{
  "color_jitter": 0.2,
  "activation": "star_relu",
  "inner_norm": false,
  "kernel_size": 7,
  "residual_init": "none",
  "beta2": 0.99,
  "beta1": 0.95,
  "precondition_frequency": 25,
  "adamw_lr_other_params": 0.002,
  "batch_size": 128,
  "final_lr_fraction": 0,
  "adamw_weight_decay_other_params": 0.05
}
Rows from expert 33 of block 9, named by matrix and row number. Rows with one number belong to one neuron. Each number is 128 + 24 x the weight over its row's rms, rounded and kept within 0 to 255. All counts start at 0. Numbers have three digits each. After the name is the row's rms in percent of the matrix's.
# up: expert up (model.blocks.9.mlp.up, 64x96x192), inputs 0-191
# down: expert down (model.blocks.9.mlp.down, 64x192x96, transposed), outputs 0-191
up.54 093:107155120168120147135130138087173168155147174125169161104128094151151169101094144131145152081132145155150133127136139120168075126125173121101143179157131117106082085115154112132150122115080132125143117160117140134139131116131120131131121143155165143120164095148143128157128146136162164164099131130152102113106115099125168148120114131179185149115152153111107122113140123125161127111158123086129153128133165148121162102119143140145117138136167137114135097140098098080093132124140108113110108106106156115095133170143144073120161145102151155131178154129121093139140111109118126099
down.54 091:106136164093125148128152217132108112156143125163104171096154147118086126143129096141146111140074091130140164133163119140119120161087148128131123123160144148105110109152130130133117129125120108139105115117137131118128133079171149135109142128098146129152152090139154141141132159156141139104103148137118104112125128138116120110159166119145163104124133143108111146111117101123119154122128128163122124125123080144118074161126073176131135117144126177182163114103165158126112105126119146129086091099135124099082123156114115138129096139151070104150153114173088175157124147131107130097
up.55 089:113152159165106145099153153145111118129082153123133143129137150115130145103104121165147156149114115124124115157121070108072146123097129148081106132118145123154127130091118159164172125160174139135137110106101150127113130121119137141181101113124121094129146135127096107133110117134128142097134184134125120118132146161095119124103105110126150113089113128133127081177114114114123125101078109108125171186109117084128100129128125114116083102097174106142110157123157106101094125077122161123081155106156150129152138137134160124158071100127074124157150102098129132117150131116121097126
down.55 104:139190133085116164086106117126124170162110130129127131106162128144116122121145111105141137101165122122129145138151118146123168096120089080157121146126103138116120130132115095096110153088112121128162143078092149116087138102121117145112127124100100119067112126115151144112144142121135102156148149106149104131161154129113130125112148143100139086171154109121153155120109129135083162120105136156143134120133096155163137152122116137073098121141131117131167189109138111128150125176121109119132124130065099150178158165162147130082096097138149180134122125093144135169133100133159118118
up.56 117:109127138125103126154103130109122121137182142136158107159107117133102133097137106105135119132145124106130112059116131108156092135118131123169153135154137128094096140115134135108157164131137138125141121115128147154128125111105121165113093088097084170137126093125135112110134134186113154092114083158159119126137133109190122134110139166122151182129101161130104108120113158126130113138156148106140123157110146128105104053135106132091124167109116126122122145139098135182146173138132116165145105087102174123179187108127123083156139106107111119130135095134120127088127129178136110138
down.56 105:104122121142137132138154114138106121154119127169152104164137154088105104123135125111147117172154105100098113091107143138151151137167126137148152087107100111155147120129112121115139131128124133138111144098131141100160116130135081117158114092176154109095104139099109117117126088093146158111131097139108141091149083159150156067113111093114134098128095142101111163156130099139130106156114137137149137117061127128169130126165084110112128174168097178130127140128153112105118104134116109103082107113151134102163148181117154102159118117123138117127089116087125173133113158146100176125
up.57 097:129116148126157113164136083112161105117109108114128142179110133153131080098130114148092152124118153097141143111108110131149143130109129096130128102150146166099122139132162115130115188170114097127138101144153126108143134152110156107153084096105132127165060116116129150137123127119140166094119135150147153187142120124090108092130114180142120121129153108112102175083076144150153105131090134120127100106122168136181128104157105100114123122117113160104126079135119093163156141103124094126145161137173082111135144111143110123112174106156130145140169090132147128124133119110145116128
down.57 095:070152128121130122119144170103114139124132122138150144136107101128127111129103157154115107131110112106096126138119141137100148111129102120100147112156145152130128146148075091148157130117104131127117089098153152130083111163141076157133154122097089106116157162128149106127103130159173120105090125132111151080127112157104097145092129097109131129147183141109143150073115152137121130089130113188073145128109115160155067155153128156116134132147090087139132101149107136142135135130109101112084086136108120162117112113105165105145127122125111165131123116112133155124149142166096104192
up.58 100:151112132136150135129166142134121149154142148167090175158120120148119105143117163131129127163141122091098131151145133132104139116093124132179156129173104149171144138134121148135137126131082105083122157088136137087139124159114085120122168109131116142132112095130122083155126136105083140116099138147119088113074158157154122189136121132184164190125170124170124166132129125163134131160136145137113128123118119118099131147176129119094132116142135140139141153132111137121115137158086156128131136158093121112131099124119133130129115121099076117137178164074142136102149148161120177109
down.58 107:156114154144124144096141149179115125103146115136115130101087138124143133126116097152101093120140145077165178168137161131167161156116176146168141149138099135120141131147140154117124148135160064136162082132144133144102100100127153079118158108118113134110084135105113115122133213141127110158132158166173128121166118103146118114157094106125127150102148132131126130135164083150142141088141140157131127127116144093154137154113144116116109111111143116146128117146109156125084133169105110078115161110090156119115101130140095156164117169141094153117129155108131133153111142118128130105
up.59 093:154135128159126179102170139130134135155126126066132116112157143145168119124160141086119121099193128136118122125076112161128146110133112127124139135133124119139180071112112120122096158117132113139115063136125149131130142134105137139065101105121143141132130099164156148123144158114119148119114156079151124134149169145112105128127143163116131165133103115129103128159166149141137093167121127126143155111117152154154164143098127131071175130136148135115140133142134182134156149143152120123151161127125087155091108108131057153142100137104169118153131157095124083105127146121121121105
down.59 099:105156118131095116121136132164111147132108150142132104102154127114138160133144146116163151073142130143133094129067132084080111145169125128123117099133123132138167130135135145112138146056160178157126071168122122135118125168099127097121120108121152129147120103127119119120120164153131199106144128124133126155104141129097121128099166114168137162168150145148102154130142162125103088141127106120143170140132106162158111109121162184121177121108131100126102149131105086154121093105152137113126126144128125120122167148124122135111093135138134127098170119129111115139126092133153201161
up.60 112:128097114122106113128102082176125113134169129156121141140173147120128137105126118105190132099138128145133107129159127141161116137123158127124098146151143135124151118135116136075149099154143119154110099151138142159122116156097099129092120157150111154164111141112104158119140202098117126154094068133131104118150081114115173149135115121098130104176119110114098122138151071123154132123088146124146116138178114144153163113108139114118114132101113116175122092149089200178114170148110124104132128145150113099136135135118129139132112166134111150125086128155116093128160089128114126133
down.60 106:130110092149126114166125119113115121074135157148154110140152077083132115148152153140136141155142139154131104114049115138096129139124121118132135139119084146134111122119127130126149132113144140099125147102090113107141184157148138131134116095136188118134079121130146098133136133067108088155108139111110113125130095154093133130107139133167190149151141115151108159119125145133116087132135129130117104120105150123132128131137102130128126096128115127085058140124111128090112073161138116117122119082132184129098115183126136121121142160112116126155181154130118125072167144138135089143
up.61 104:107172087153119160133158084145194137143122140088118144153141131124137134142096176109187116104146141113155168135133141157101154165116152120174119133136133129110110139097116118116112127123138088116132155151194101104130156115085177120142121171136142141144118119121094170118121105120153156138088093122090156133134117091153130135126130128107122116127103104102157097115099105103112124111137110147111078115079113141081089140152113081140159150109130109129162135113156105146097115119101118115088159133144104122111104107112172104135102152128171120096116084159133124132135131145153125131
down.61 106:137131100150088122146153081131089160141101114130116103122122113097122096109061107140127111141190082121126135119149131102116114164148118087141097139138114147134132104123144131129163134124157148098179153123167116132111137163123117122116118115166144133122151139148138091082151103094129097062131119144128156100133133100145139114129110102117145112128128124112156074141143156105158090130152129144137086150145066094130090093101155139123121125113108132087140115097191143116142178118103160132121097100119116129075133166137149154137169163111131140117114155151140148105135145129152107139
up.62 092:113127110080135115110119151149141150103133112073160144121155102095108120156149161116109115114179160146142101099125120125138147109109120117132143111133139128110101118101152101117134179099141120070157131133117152168117137103113070156122184167168169114099132123129084128145165140137128168128137132107127111143111128116121121055140164139107117130130142123120076103144140115121158100107124141107112125117120149101134059150148139118168107098125149159130169112145127139136124092156123147132107115139110110138134148146089164114136120178132123120131108077163104159127196126153114151110
down.62 084:158193137113111127127122112164123146119151124148113125168093112109128119161128092115116169111134147110161110127119157107147075091094139131122148115110122156105149109089106120083108123150118121115164119174141132129129123131147075099117109137098144111117117092108134151155141141091120131120122107110125131105157123109188170050104125156102058144076128093123145130150116103140114116116109167177126135103097129148139133166144079136126123151122126094112116145123187161094113147127107137170125136129147120098108116146125112141132146159138124092122147116142128100100127151080149135156
up.63 092:107136117062119142148104137154180136125133160144145100154106157094127124122082091195107117151084138120103153141134105125106146155101084098115166128157122129089138138166129145125098134153138127113113145136097129089113145107160150132141106157114118135126058127126157141145145062118136112163132141134161150132126143134078131110113103096123125158154119112134170144141116129125146110078157121125122116082160116095114138120159106119105137146134102154170097120145143099140118114108162072105106114126128138121116141089132137141141099120110091108130120117108143191119131123126112193121
down.63 094:095115110129157134115137102125154160155131123120122102137125183137176146144116145143127088104149133115115138133078076140140146127133141154078121130102138101115113118114075133166178095142090128124113129156112132124080103160096088152096146130152151157109095102115114095144098129145135083117132120116126152065108120091130120125147157141121133157124096119115134139135135121146153139139109117097146130128122050097137157115103145085154145144100187129162149136134082102126129077141136106173123154096114108119174118088111139128157184132116136134129115154117120104101109109135123115117
up.64 089:123139121123125163130150150128139151086160160143061108146142160137111151140107100132168140124106123133147126141121153134075156102121087103156114145118125147112120136113140113126121114136133118128142102129157156102113110132101159163109115122144103107164056114141149147141138150103129123100097170185117113115161153160127146094123078142120101143165139098127129147118174162134147138108131151184173132090100088102124122125157087103138101141182116129133179123094130111117125128134093115099086149132152115151111105114089163112109098117086124101100110099130099159139146137145134147094
down.64 091:119121129129102153112147110160122113156101104140104140131113141168093111122175112139114140133133127137128147138100128196105135172129144136166120120126147126096120163152137129100152122075148114155213157154121095136131173157131155124123151178159125103129102065099146137114137129172128129099164097112137159150151145082130106127140138096083115101143115132155146091167098158098132098094128096088130144092134083126117134124101180147120133153114108128148131081132118126117127147191147129114121134136162104113151101135098114158163102131124098128149122106152121145125115145133139107127
up.65 109:114096123074119098122084130124173181125152114109174112133107121132146101119120115138156107126110155115116172155135140128169150107135138141130161171152098122121137151138136171132072148185090131113159131097152154107145092135137145122139113135132129145140145178113150141122107113118152096130134117136177121129032131138132181137119133118134137114140139152133183177130140152129119178141121122085141176124118105163137150101158098176125161126147095141138101149143145126122120123115103122141094117107119116086119143170124122130106090151097121128084142136114153147118104105130126121116
down.65 123:124112081160077145091124187130071130140128122123118122123130184132168137064127106170116143123145138109149141166114130134157104134142174190149125146158117129154164135118144136159165109137129136137119151125107167135147135163197130109122128137133130131105132133115132154137134132127153131130177143098149120169089138095142108109140186108162166156170143132161132139128161148119113136108106129116167159130106093117120147118096116138130169123138139167176134087130145141129107117144149170106156101120159130136124089118089087127137122111125099140140126173115128139120099122161116125100
up.66 086:159134124136115084111137112139168162113114168165153139100123180136077153126127126146144108154163114100150153119152119141102098106140195124118114174116137151149102117098175155105111146114155122152082137130102117108154084124152134132132118103104139106107131150095152106169156166156093111125145174149154168104183099124117129156132109139130146093125138092117151091106084090160109106098151103151093117097124142137101137135119113102141135073141108118128112123123089146129136137130157135140155117130126161086125103107105113119134126094111122114152129187102131154133147103132147153100
down.66 082:142159170150189172130131102087112117126111147154156106105120108088119135116152110119107084117153131143129143126125109144116162119050115129160144103098111152117152118147149204120145124116101122119107114129116159113163103087115171135135142137139149136120095131142113156141129121162130172107128125137111168150153166132069139128176142141134130123147099165132141144136149122169187131168152140123099099112121125166089140157111124084132130150121171117134141107141118122155099113126081107138145143135124140112097156142180136182162115133145092136129152130125105087108130141120118145131
up.67 106:148138151148117139190131116125169125123111139139144145149104130123113149110112181109106173107166119093135112170135100111151112124155117118103128118122123069124127113087145153142147124158120122158138153158110119135146161173163125180122082135155136130121108121128149165149104101161156109076172142146124153136136130138138122099122122095131184099138118144138116104129107159112119138145085103107155105137148140113126102106141086113121120198122167120112127123150093127146122127104127183127129096093156219143122118096108116120114130080098130129100164137129105109108133140131158120131
down.67 112:100141134075162186141159114176142143171113157143123146113141139122082126126104115101159138100132127132151140099137132129133102122071109098161128135135130070136134142116132110128152186123132105122115139099036142126187145123071089149132112141155123185143117103140149123100155113123125090088096131116134143136166133137119122150119107106100140113147117147111094147134141116126121095108133097128124195132083107153170092129118114118112144144150130133169129154117125123123157134114141139119122125111156104119133165109102139161132138151142124170146133089104143170138128141126110159103
up.68 105:116111139114099145141137091118162097138109110108144144127187147083128133074085147104111123114106148109138097155091108175134115133107173150106144130115150141142143143155085106114105114113141128098159152157139147131141123126143103173127161112134188180099105171116127155148096160125104114162184179110118152138136142144136135142146138129123113126142181129076099124106110132114145148125113152156105162108142087100180113135160130113105123167122130155103131127108138108162118157095143096160174101124099117165132097115136108132130138105123121136162120125115158136160121134139075119121
down.68 099:156178147123074144147154159131101111129112141096157167149141133132106123137143121136121160135115134091134135115139130126146155095161136163088165108121123154151103135101104128126145122106133120106147149126143137116115119127153157128157127171113081168134120178158110100134087137138101166119107104153096199115099151100112124165104134092160138143142103137121134105108147164123136108121092143127122112152128130135157114108144154075160081138113102133115100140106102116121163139147140139109081037153137104155096120137098105168100120127122124107132118152092189117124108141136126125161
up.69 108:118147128134115157160129100113109093107133147105118144086113109175123133124114108129120141167121106144103135117166129126146181124149117125131112151113106080126150123143157164131127161114088152115116093083150207147124113115105127113081053125125172140118140156130135057137117092141137100125109120140152129105111149111175120113075139143152103115133107155136134143149150106089103105118155175107151127121102134150166199147134091102165138130128131122113135132116121140098131135135137109114142161154154150062144113144110119126136121118115134145123106172104133124086152143141153103127
down.69 099:127115138148115123121141125148104169114137120137135152121113152115138147118187147146092087161147120114117144103120116143110094139092111132059103120147145133129124141203148124093119140144151089099154120143085160153086180119136121132196132080107150131111127121130129145130121181158165140148131141102100114172119136131154130102133127120124098123112115142061103119118154079128150118128153158123145140083104144072123099121139131128096146120105147135081115114151152157135108109128145124153106098110144140149138094103142124105157156156140143104089139118152092094142136100142087130160
up.70 120:190135157164107128090141149084137109092137127099150118125131181087104154125121128154148183097142148169147176094166129059123142101102151138137153164141102159123115141127080104135091108153136118133094116150136168124129090108152145143132114108123123168123140139125144126143127142155084121159144090133130120153144143112117150096165104140120095143121137091115132135117132097128147079176138127124137143115081131107099120160128155068163116131117143143111130131111126112131157108097122090129108118123118099120131139179138126174145122098123128110105135115130142114122088143183166133151
down.70 121:151162134129105112144167058115163142085124136132175110098176096143111107175142136118163098156129123167116136127159110149100138127113133094169132151106119102125120138153153143118102139173130162132143137090156151146124125151135180116095129102131136149107113105151132149129126063140131128103093105163168124126139146121152146072150151123121121152098112120133112143092119122143150118128099171146094151126148097175113150138130119117066124155164130134135107166125105108132121123091140142113101107139082138106117118149109135084122121154118153164139108149163133139094119127096108066116
up.71 086:132174142113089146125118140121087136145144160137107149119113101118112147100125151109139124142108131182158114087108093109100147139138115090106113127119127135140094142139141153119097127087160166168124118121155107126169112140141078160120143127131105132153125142151122092108117154176140166133091110126152104164125139123138099084115094128185105161124135129160131092140115112128162128133146134155113133109193122083166093163115113168139110120107114106129147173116158118144158113141161155128117146165094078129121098132106135136111164106114150097146128158138107137151133175173120073106
down.71 087:101138137143199142132101143136141149100155113163105109134154084164099114108124090141113111141166129100135186156150108153110140114097127113079146171090160113175147112105088113158133086113124135111134176122090114129163141142171142142128126096112145123071137153138123162126115160122111126167143123125173119136154146126115141167157125144112106070105116156112150153163128120142153105155096125110124143151124120124143121136143129106142117108137110146106120151118153123111123131107149064157120151099167105159115112154113105157119099114170170106110113134115085114157160139117123153097
up.72 088:131124141163100140112109144133087107120112132114110131122136151164139117127141123150139123140136118145130115136125103146139112149177097107116095121095127108136096130159070101163111143119105125134109108119134096143111160072116172133119128166102164136190122131165144129149125178124109095118171139152127164156130126142093134115157134099128127107112119088129111143117105091120155110156119121171108084137111101163110085134103140119128156129129155119126126122123142112128136132109100156147176161130174158076156169141148162137119155174123182149100163126127109089117085122117151207140
down.72 094:114136096118109114118127164157139115124164111157134137112153093088152134125112122151099137152149166147122127165139179083129161148165157155110103100122154108151114127140153128102134144104105119203141128115149111139130130109060121141157156142129152104107153084140151155109092152160130096149160135155142118146174117117102120151131159111135120159162115103146144195149123132138129112148148104146119103115144107123116144125102105111167121140100153129143094121124168127143065145115149091121123111112057154130119116123132172123126133087135097127127140112135164090137154140143171175129
up.73 086:149148120134136172132146136088151100136161129160118136136084184123120170146111079149116140130167106149110094131117138105138178133137086143137121132094136160094112097120102107126105131134128111180067092150156110134134125143144105138113160121130140140142119151056127187115136105131136139121118125130140139121119122147150128159124090145059162113108156133158129138135148110123142150141090125142149085118116120139191140112140136164121103120117090147173131116102113121132139135151157089090124136101124097157122137131124112120120168152149120077117118150092134119089087177120121159103
down.73 094:127142112142162093133113153146104142145074108090136132139140061164154122153132143135114155126154112120116145173214143106102121170109114170128162149089166093110122140108156146140139161102116116135143144110112099118162111143120126131112107160107139104133151157137153099102160120161114108096148152104117177176090169132077106130138117094132140147152132089099113144160176148135136092106093108117108138114154133120148177129113110125144126123097125095134112173159115127122130119154095100137170109156152128110156163130112156135152136140129098103100132122127104120147102141134135156129
up.74 099:112116143137130085158153150125092105118097110107088154138127120160126128105138116102177123135139105153146155127167094135150114125164113144089103144111123126121176136107133138145091103178091093132100159148070127151116099133102148124154145121159147115135157119108105120156123113147132160091143112106163138151159139158121113136146134107116109130088136084151151125104121102121102090143169089144098094107166100119145112084116121134156141127093166152161142130109119141125159143122147137151150152143130118102110127166105172146139110119112096125124150145112130105138113130128150242114
down.74 105:134128139147130126132137129134117099140156111136086144118132046132153093111092102097128127105090135087086160153097114147113151133103162137116154139122117150109084121137156100111117095110078116191153164136168146139120078099125124164085123174110129107102119093129135126134096153108115119114123173145068113151126143105122164152119157142142111123133145106119104099170122094130148161118124131128138092104149136112126050113122128125115147101143160130147121091112134172129120150118123115108171154172095136118098133101121142144125120102120158109102128108150148112121089115132129158095
up.75 097:084142116135176102101103105146116091115184117121163157100096122108096136134141112124148107091109146098125114155124135112086072108132142130155141109160082111109127123153123149156135148197145135137143151120131121152170085108152146099127085110121121143155133088147111174137108108116162150102109139122122100121091113148145149176101146126150161162096146123114103143172123112152155146133132134121132149113163126110114124148158133163175137111142144135120139138138135217121133130145131115161094130127140159115128148106101123095167165166108109142120131100082128135101105118097107113140
down.75 100:103163116116147099114136096074119145125152150128129125096133156114119145146124103173109104123138122113108141132074090120168093095128153132133141144078165094102118149142096091121113109152172144133151131104068090118134178106118112118142107115145132162163139158116119141128163169120105170124117136104155061094094093131122134137108123138120058086133136139108110115126116081091148125094089102137130120163127110082101148120160121093083101128113155097131089128118132123135123104129133125134108149126135130107121142131150138112135154140093123158137105122136149147115106125126128117056
up.76 098:150139118144099138147137173110121072124137143116145122099141162167120128105132154118144121119120148144143122139100128125157135139148121154193105141127094150112114141127107135130121111124116106103129166114117114156090152075108187156091141124090134084089140075132085160098155188102103144094103127176115140121163142122095118097149130136128143122118104083123137135121146149147155147182159135113143096127090128085148164078112116151097091141094102133145105146115151161141108147094153114112129168144121147110109111131159115112109172145115112131105095135128119145105174124129106128104
down.76 096:105161149118095132138152118135166120115133161135120118114141176111177126135175166140126154157133161106098104129142120133114154119143139165113098078096143167157117135105130131107137145111112155075109116170111129153165150121112148117155136117120133140179108130099122119123112143146180145141155170115096150176126160151090105133140144117155134108117100153150124129123091095110098118116098131150123182126125152119115176128128137122084121127141084125070124136119102119103118114144139116167189102121107122162167147093143134126140119146122136109093114094125090140120082117136151130196
up.77 081:132135083087156177157115146136104131126137148136167144124089135130123097115084108119132111176109153095166155127102115141083155092098121115141102118108115130161121127141155130154121106148134099128114092117115084119137136111099125075112128135141164141157087159132118124117127107106149131145122115128098123137070130107143113151142168077104122136137139123098148100088115091123152150120163167151090113115141159172130120106107117178118075123142116111130121124095132123140138153161130112106152132119102114137104149170118121155113145168134080064149090185123145096122150097142131135160
down.77 092:114136139150115160098141165146132115120102115175087127148096135136136112123106138151107091134142164108138122133106123129131146137127097155108086160112147107136140122096182153147113115133127109147138138104112097148149125123138143131098149093094116130112154145136147141081180188150121181140111121138172153144135160129132099096131136120119160134117134126116129100153097162134135109122136071107090127177113167144164221113132125117133148101137155140134148134098101057151132088103096121147145096108119115177127096118131119107115133127141139114123147133116129091151064143113125107101
up.78 100:148147140115154135105132181147154132129144156156171114131087104121102152088122114101122108110128128135165185156100170099136146123147127094153113061125126173151141118099103116154180142111168158152136120165107126124110131115128157141124130115119092144146101111125122121085110127102127126169144157068158074125093099117088110115142086150105154075128145166109107106126120134100096143138069118093152100148125151122110117136140142132108117113109111134127152082149127118144108135137142097139110130101149098098134129115135102168107147134152165113113099102123123115108151088117165154114
down.78 109:148126098083155149108142136150119172135106143103121093111162120106140126100119116160123111082090103112105097147132131139134167150144126148125146105123123155120138142095092135141135093116110159098124083140084126141129162124119119138088151095109135166156131114123208145138136127120161106075127119087142093134130086133140140126128164128126172202144156141174139113107119145116091087130126103122061139122142110127128110102123102108131119130149133118133079101115124186117110128150142080083123129131136118154143115133162108130126145115133081093102122128096095138109131142154118139169
up.79 100:191153145142092156140187116104094136143132106102090180105112101135115081137119101113115150076151154126161136134143101122130151150103136111175124150108155140112137121156112144121158131155125105082112126124113160109173161152128162093179103121107093142137132141120152096129125195104120110132102156109123129138124113156110135113124135136081114114130067114131156159119158149161138159148117111149154136091116115095146147132144132087105123131164130133120139136128144140164121133114082115144063135145090149114088115103114125111116107136108107176146121111131120166142121147159116111099
down.79 095:144143109135120159134134102072182124145106141132097129127175112174124121139150122111151143129128095092121155107135103076149149136136141118161132145139108147143113124173160106115159123147130084152131130137104124141131134119135121110132131158141137163116112166114127140130141148180172129120102115060150156135170131141129087146150110144185158156133143113144130090077153182156120133083088153147147165113163153137138160131136125072129121138161123113099134152112117138099191144109130155120106118173136138124114135154114105070163133169140123112134132101130124121126154123136108086148
up.80 099:155139122167110145123163139109123117105117125150116158148126130150166130166089140112155152192153094164113088163081101161165119139098118122129128126117087142175138154124149164124128119103145170137116125138162107155124113131144106134139132126102122092067118165125104176147141137117091121157121078140125140166110138132087134131148158166099123167131123115119150135173147101129136093150163132129102134128134156109132127171096138109106129125161123070067149114084101140128131110160124128159112096102129125127124157142132163094146144128140120102082156136157110132134086118094143110144
down.80 098:088145130146165114121142151159136160098123108117108095127118134184172116164102136138089156108100113138135109145150125175127131117141081142144167171103128102131175124128124127120111116139145165176121122115090128105093140145121145140100097147120116158138135116148103138113192089108148110141120139134127134146129120127076146136131113155118136134108132161127130136106081118142105092163104166134152107158126127110186107132109129121152062135158137060152082103146136122168148082131131103114129127109098153081112133093130146111118081131117077127135116115123120128159139122162111137157
up.81 079:132172139158118106114151142066129116134135128123094112109177169150118168120119145136124141165104124158102110099139153143127092146139124174134104092146117126079144113107163137109102108112179163147124165131174111152164105155115132194122113118152149165112161117138112190100150135134107134116150117133118155135116140127142171117113143168113096118182137145148117121145139148158106125076099096134143136143131113144107137115131128150151131068132143171116129139152131164101147099158137146100142132128117122148146115131122142092094138141142133137085132131154133108140057169149102158110
down.81 091:159129167103118111089148196125132148124129120126125107133116132115138122144105125148120154147156122118127115166146156127145102113096147125196157124127171132111117141118129136117163115177098156106159104119125150108139162080107094133125136131111071108109150116140125153109189135113101132132134121128155136095146107150122155122112139134114108112133094139162129182111121107117101104164082138127150123132103127091121157105135154094108132142145114091150095105118159108136150146152112140106142150123162152166116142141098139159095118056157180121099090104118136112149100099138103185088
up.82 095:123137153099171147186122118116160115140114136150109136140183129130160139089096147121111163138113129133138112174156125122150118135123143154127132132103125146153122119130132149104109154141114098133132140121144130147135154124110120126158074124139111118130118116093123065164095124181134125104150122062086134129111117112116150101107139124130162122118116146156064102135108170162101131153071150132127109134156130114119116165126118106143133133075114147064093148159167124135134126064127168142122156122087141178127138163167087108127150126134141131091127081111111115117114137162102117135
down.82 098:136153083169105150129142155166051112137110127144112154104179140136105132059082107080114157159089118123139128112164142133115109106124118135133153104118105117106149103161091125125100162159164080103115130097120125132120128116107059114155141128122136168152125114119135095147131112127152118117124148133130177142107113095088113127131096129130121129140110178136126133134125145113159148126105096121118078145119166192131079113147135140122101131100132112128134147144104138160126091157139118143096116142105137156112098111151184155124126109138111122098137100108114124119116115174106153145
up.83 094:149089125136141162144177174118148131113181148118133133139115124105107148157120143103129103121158164112152124100156167170123123098091109124152124113145134104150179130154138140122084117122151150160103086124138107117148095119116138115118107105091092137152135083127109114112167099118151161160139093158145110089125163092128113112152128172112094135115140122133126110113114162084099106146162123120113119178109093132111148079120134140143126086129086143096120096127121137142127172171120134131083163098112112092153163089131134083146148129120106119144110109159123107113146136135158134184
down.83 097:092107155169149121144153104131115138109146131104073145125087143165167154118097121138141165151156127097116106122152162136092121142094121116108096156153146110141092138118125109089111121104118169120135128120111205129153153126127126115124136108094148078100122158139106158122152100096116152139123139115156091048125136140133149149130132105145133129094158139164120101106089132151117118196043136101130126117122149127159155134124162106101143110151153127130111093126138121122137112079140124145113109092132126131155151099157159149127143140138173158130135137132144112121085120137147136153
up.84 086:155124106118132101122094162112137063129073138144142127089137090150103112155135071113107159147106152119110132146168106133129153116134176105135057104117128105091122121130156135134127110164126144161103172097161135123124104127147156095126145117166136146119096167110122129111129111119100123154148126129149136165101101136110083137120093107133145138169126144106163117135135109126150140139170155126157134135131174111173131129147103141139101087113084133115141184121173131148139123145111125095131184105144136189123153118099123126120176111096146118101099132144153157141107131121105140103
down.84 090:116098140145137125128120150133076140099092163124130125165114154144150161128134118124067121114100158141104141177147125144150133139141145138122204133116125155131143122112092121154153132158126128095126140117129129127097091129124097160110104129154104136150079122130161094117118127134129136173131144112108085144108168140137095122130160136154118124096125145137114113134132194070139135131114136131127089146125095129128098133115150109140125161148094107149165121138143113178103176110132100162150134150134139135125139060133113097119103141134101071111136129161098106159065123109087078131
up.85 112:082118136094080143153155131128153126110184138110139144151102127099123124121104134111139134138157125107147132108149100152180112134121119132134166143108122174111104132080117132140073092117134147139172116131138089114158137151122120152121094105093119099105132150125143081125129092167154172090129134122090140142132103131162117116093136135119161156112129131134141109132067147135117100164067131098161132115113127142115149083144095104143143161119172116114081136181130140138087140119112131124131147148062157125107137101141118086131159134117151191121140111125123119086154136145139126139
down.85 103:093135179117120151159155129141109130126109147174172119122172149130081129128147111149136118118104092166146152114111126169110102161143128137129131170181142145133172110135122100098117165147128100147114160102215149130152128127134122134117142165134146174117108149136136107110149084173130110116155119130151126128140145086152157091135123128091118104100147183118104099119163099142138109118097163132148082105112095171135084142114080146103128136139081147111116125127120117110156102120138127110133110121101130139115095152154146100136148144137195103128122125126092131139119135129138099104
up.86 102:115154150136088157125174097121143172107139121120172117110168157106169149087086124151125106084110147152115126137115116151132139126123107139090159127128156124132144111117151170118093111121142114161117166130132127122115119142119129141096136157125116136087096158154162153159080119084120149121108130101157136155153104120161085151122152115138092146101182159121140136134128145121143118127127130105168132105180122084138116174152151161146102114156123114137147111170153202118116100119133120159130109142157116120111098146126092111160142125110118161130097158164148136137181158150085122111
down.86 099:144140136147141147148126118142139103129103123154128105144169108102147195122167139141164144141133127137133129142117154092113138097120139195131115117146150081189145116157123099086130113089136054151138140083161128103143145150126157133113117119127106155087108159117139108108144123157141142142144173157132161128053144113162160114112098134123155112077096163085158112135157145134118130145116125128144167140137128090122098109099153151163143132140121145134132149116153116109109117151138129085123106155134109135104117130122093128096138173111183116131153127132147121155153150086103152118
up.87 110:188111125143129128169141120135113109128117131138102100163098132132097114071083143075121171080173139087119124159092090103197117111132184146140144098126144170136130093108149128135125104135126156121115122113083166168117126113153095150125159089128137147107158127147134144136151096136111109116115099135134162103142140112147132129112133138126154102091128148151127170111151170108094133157173117129142089105101102145145158132115126134117116152157162095109121134106151160163124135111149098132125104138086104118112121132121105157138116124166119138093127142182142097125082156131135118126
down.87 096:086124148080117100143125158065111102100154139118105137167097142124135147125135117157136105125108164091117087136097102151130155121162133154126097118110120116139113165118118110139138133162116126119107143116065087114135097123122172092109085133123128145144134090133111158140106105149134117118107127111097139102135075143119115121124115104134168137132103107114093109164098154147050102086097075139167132162086142114148137093120154071119144122104088103148163143118110164120149107133151100160127077105156129098110101136136149123144133145142143108122134134104120137149110124121112147154
up.88 078:120128171107093114122123100154135093085108123128075156137127120142133096140111151113164109124090070159135125089122131144155085109144084103114136118135101194105132117093137125116178108147170118145095123131091113133126098114170112137124154103143140121161119126137160157099100089142105105136126089075105116101131131075116089134111095105114143155146147131103100120182135110113149127133132143119149124123158081107112141158128154153110122113113095123128141108112085161102131096166136122120122080087128093124117130133164148130121100126105177132137129130114143141097095105159091131138
down.88 086:154145131164121164141133113102107137115124088089116084162098142160167128148128137129117096121159129139154138133098157155155126137131156143145143133095125098107117146128114148149108120122112152101121083104127096134141105107133081102111093174102103165164087124113100118125117127054112119123125133145152202173153162132134156173108157134127137129137100153106149135167126111072122094095113112127125085171159123073131132082091159129144108144132123148134114113147142127102117146116111127149113117124131148152104157145081109108099110107151110112128159145135146099109115095099149155099
up.89 111:130142124156158107157159141129126099141113098137097161097146148125168114124125128107075106115124120130155174117104146107150135166118135074167130146183095136106092148121130122110100101152125130074147149153079117139115126105160130114150151150135115161116135162122155069131096134097123142098086086089141078120124125109119121101144134110138118107175162120138107135095101121141172165128139117157128107112137147130157147147154136181173137129110153112109123143102137127134103129125099128142066114140153163172111114138120150126111104183094103110135124110158110131092151135151090125140
down.89 108:155097137118084087139121133158133122110120082115107142105150127137167124142113126114154100084121126145103160120112145088134106108101089170139173110136101117149131164097153135167125172129116125080142206122111114115074116105114126156157126157133164150089109106114107183133114132137141116168142101143129118106114162133090103131105098147124134126125080102169142120135125188094129122113126133121126127091123157131121111164084130139174127115090133133089132112139128125091128133180137184147108115123129150096081079107150121127129124158131124128123151116137145129131143122122117173113